A small self-supervised image encoder, trained from scratch: batches of 256.
Rows from block 4 of a small self-supervised image encoder, named by matrix and row number. Rows with one number belong to one channel. Each number is 500 + 50 x the weight over its row's rms, rounded and kept within 0 to 999. All counts start at 0. Numbers have three digits each.
After each channel's rows are labels from the 100 images, of 14848, where the channel reaches its highest value: "strongest on" is what is common among them; "colour at peak" is the nearest of a few named colours to the mean colour under the peak. Only what is clearly more common there than usual is listed. The data: streak pictures of flow and ridge fields. In brackets: how many of the 100, against the usual share in percent.
# c3: 3x3 conv (model.blocks.4.c3.weight, 128x128x3x3, each kernel summed), inputs 64-127
# c1: pointwise conv (model.blocks.4.c1.weight, 128x128x1x1), inputs 64-127

c3.50:432568459418493533447514533496525532527495550490513495491497565437435501486541476490580529489482558485473495494385591505490402523512557464455546436549473497536483479369493453517476491500452461
c1.50:485559463495474397523431461556479506539438538451577460438521537507530520468569566500543503507515508565388470503460523519543501510453550529484522532458522471521490457524396452473518519471507465
strongest on: turbulent (31 vs 10)
colour at peak: black (28 vs 10)

c3.68:458484500487435504555426505526524547483529481587559518478527509463435497509527502474596533491505503536575495441520530487534531510559412472600413529607475465409408579481616526540486509521572428
c1.68:460456443561446466512533490508419453437574566511524496524515447572555531523525569485471428561581466498434503504577426476580600531445481468521486592449606521498486486576483519513490589509482507
strongest on: high contrast (73 vs 39.5); whorl (30 vs 9.9); pair of whorls (30 vs 10)
colour at peak: black (25 vs 10)

c3.44:478516515532483496509539536502505440524464478443398439516440438467586476476472464599491392519481506523511463475510571418499537529450471606450569428404528542581453502491477528548580503517412522
c1.44:475504524481377465522489454522464545516481425393433476500381494495509502464407480509438439450472583457526544497497577408468517472458499528527482456507508404529463525482533412513539479320410495
strongest on: high contrast (95 vs 39.5); fine streaks (84 vs 49.9)
colour at peak: black (56 vs 10)

c3.86:500535534515517474530482480470425472557518468556513509511447552406536479477540413447417511493512560393593506413520450472464503471510522464473522552546428504552412494526565491489477470543452495
c1.86:447560514375451455479497473475477496555484397507483506551478541397468481492445408501493493515487578403565553478453462470425394485555501501456527500514423498567421473365614540449519472567513453
strongest on: high contrast (90 vs 39.5); fine streaks (83 vs 49.9); turbulent (46 vs 10)
colour at peak: white (53 vs 9.1)

c3.84:477512511471498514473536504556478473511528549532637504465512582499493480467436552486624527564491504400409494455483406560490514565461514497538528505430498547573538457455545502511660452514515515
c1.84:487495504436487519465490456593484536458508459495507465470473609453459461481390516503588519533493519421457578423479457503509454592444457514538528517513507504536501462433539519437626476430486503
strongest on: high contrast (93 vs 39.5); fine streaks (82 vs 49.9)
colour at peak: black (91 vs 10)

c3.59:472511474523522550460563508431518541484514573490525511524529492536442479618490440553393488523583495463489444576491484527532518469526597456304541440518479546578479431513461459476436488491478498
c1.59:505475543389497582466470514419575470531448470540446457572417524402519454463514335469433526487476553490543515439405484448479469503517472410455472413531353544462485412412549516505423433509511506
strongest on: high contrast (83 vs 39.5)
colour at peak: white (84 vs 9.1)

c3.85:475526469392513584456513500517487546460562561506479560476494599364507507486445478515487523493432520429563490523413580435499449437548447512529385457554499519437497501425552485492442515500503475
c1.85:495479415486397521528511479459517499476562575490454557461543508521567553534504487467444441503513402585414463506488550530511551460399504507503472541395556480481522518589428501418442529465453456
strongest on: turbulent (39 vs 10)
colour at peak: black (25 vs 10)

c3.73:518525446441485416434476576484550481386444500405492372471486473457486501476458437533512479445458458458525442456411543491473471452476492446398493422439484485509418506402473460490462525513465399
c1.73:587550528502598464526537562488571507448449510557504403481499548572449628466516575577519431529524449526499495558549532505517601526590513460473539620447585523507463525557434538509546507499585479
strongest on: source (29 vs 9.6)
colour at peak: black (100 vs 10)

c3.119:369504418464492463516518521496476515499492509438443429506471531465479465510476462501448414504512477436463481507459528403505550511522557573453519464479459453531445442423485416514537440494440477
c1.119:451475389412436397558492409540485505559428425439488494490475516486490442349508531431473544451397507500482452417493533419526516499544494532565434430497471504414506419451587482484493482364458492
strongest on: high contrast (65 vs 39.5)
colour at peak: black (67 vs 10)

c3.117:448516565528386527423487392484506486557537492393411414488512535540529474480557475489458478543438641514510528480512505485469494586442507536548563432547457503533408501503522439503517434499450575
c1.117:516529530441480469438513475509510516483519437429448531448457541542487409404407562506541415487420467390547496496521515479483443523559475471523518482483509476439473522464429573417531543490438551
strongest on: high contrast (89 vs 39.5)
colour at peak: black (76 vs 10)

c3.70:457527536461480470366470489524630536461477457412478403524397563452494434432459511501541499470487600421593481478535600512430500515528489506414616384565475477620452492495460439545540444426473477
c1.70:516570498512469468383561486566550484589541484479484534453504520545509498443438525565478432487512553520538470537610547500480584500482566565428608538540488494623473454617491489501578563410493522
strongest on: fine streaks (79 vs 49.9); high contrast (67 vs 39.5)
colour at peak: black (56 vs 10)

c3.123:396483558486462473440481437594575481455538516520457557564427537538529476476463479462487554479520539483444536480484449451402527442435402506545438450439485478514444510516510553492504568478463346
c1.123:589512515467522442538457426564513532437492480547524511506506538577484548508467536536558545541489485578496514570505480547501588501377470505535455591428538514482512553621499490462482557515543440
strongest on: high contrast (94 vs 39.5)
colour at peak: black (100 vs 10)

c3.98:510506526588520512503573493399444392534488470570490583426565435574538476513501424462381419491530451459443500553600404498562561444448547421501462567451470503542510548602420495516531472452480514
c1.98:561464518423536466505503548449519550455429375519404530422492495472479473453571312469496448432504545456516524511418513456446482386500481514546421500546390433491469485496492498495542418426514464
strongest on: high contrast (83 vs 39.5); turbulent (31 vs 10)
colour at peak: white (54 vs 9.1)

c3.38:415407479520543427522494465468533462445490495482518451522540521523595470458461582496440397509435498480503523510557491494558490493491521535466564418499484507706450474467481504568487593581546468
c1.38:470547497466549523503471523477561513420463392570444490485463482491428500387513515477480539378396501572481499496524529485431473394496445492548483487499503497502493520473513508407495530543540479
strongest on: high contrast (77 vs 39.5)
colour at peak: black (53 vs 10)

c3.112:508537471517543495485529501457493537477457539531492569557526500520453576656513523500512464551565559430482560539459527548534487506528495550496546507458557529557525501538505541471404438583436408
c1.112:486568497441531478567525508519559566385423420516416431526472531476403489464485507412534517450432531480534508496454537505481436473487499480508455528514486521448524482482496468414483423413548346
strongest on: high contrast (89 vs 39.5); turbulent (37 vs 10)
colour at peak: black (88 vs 10)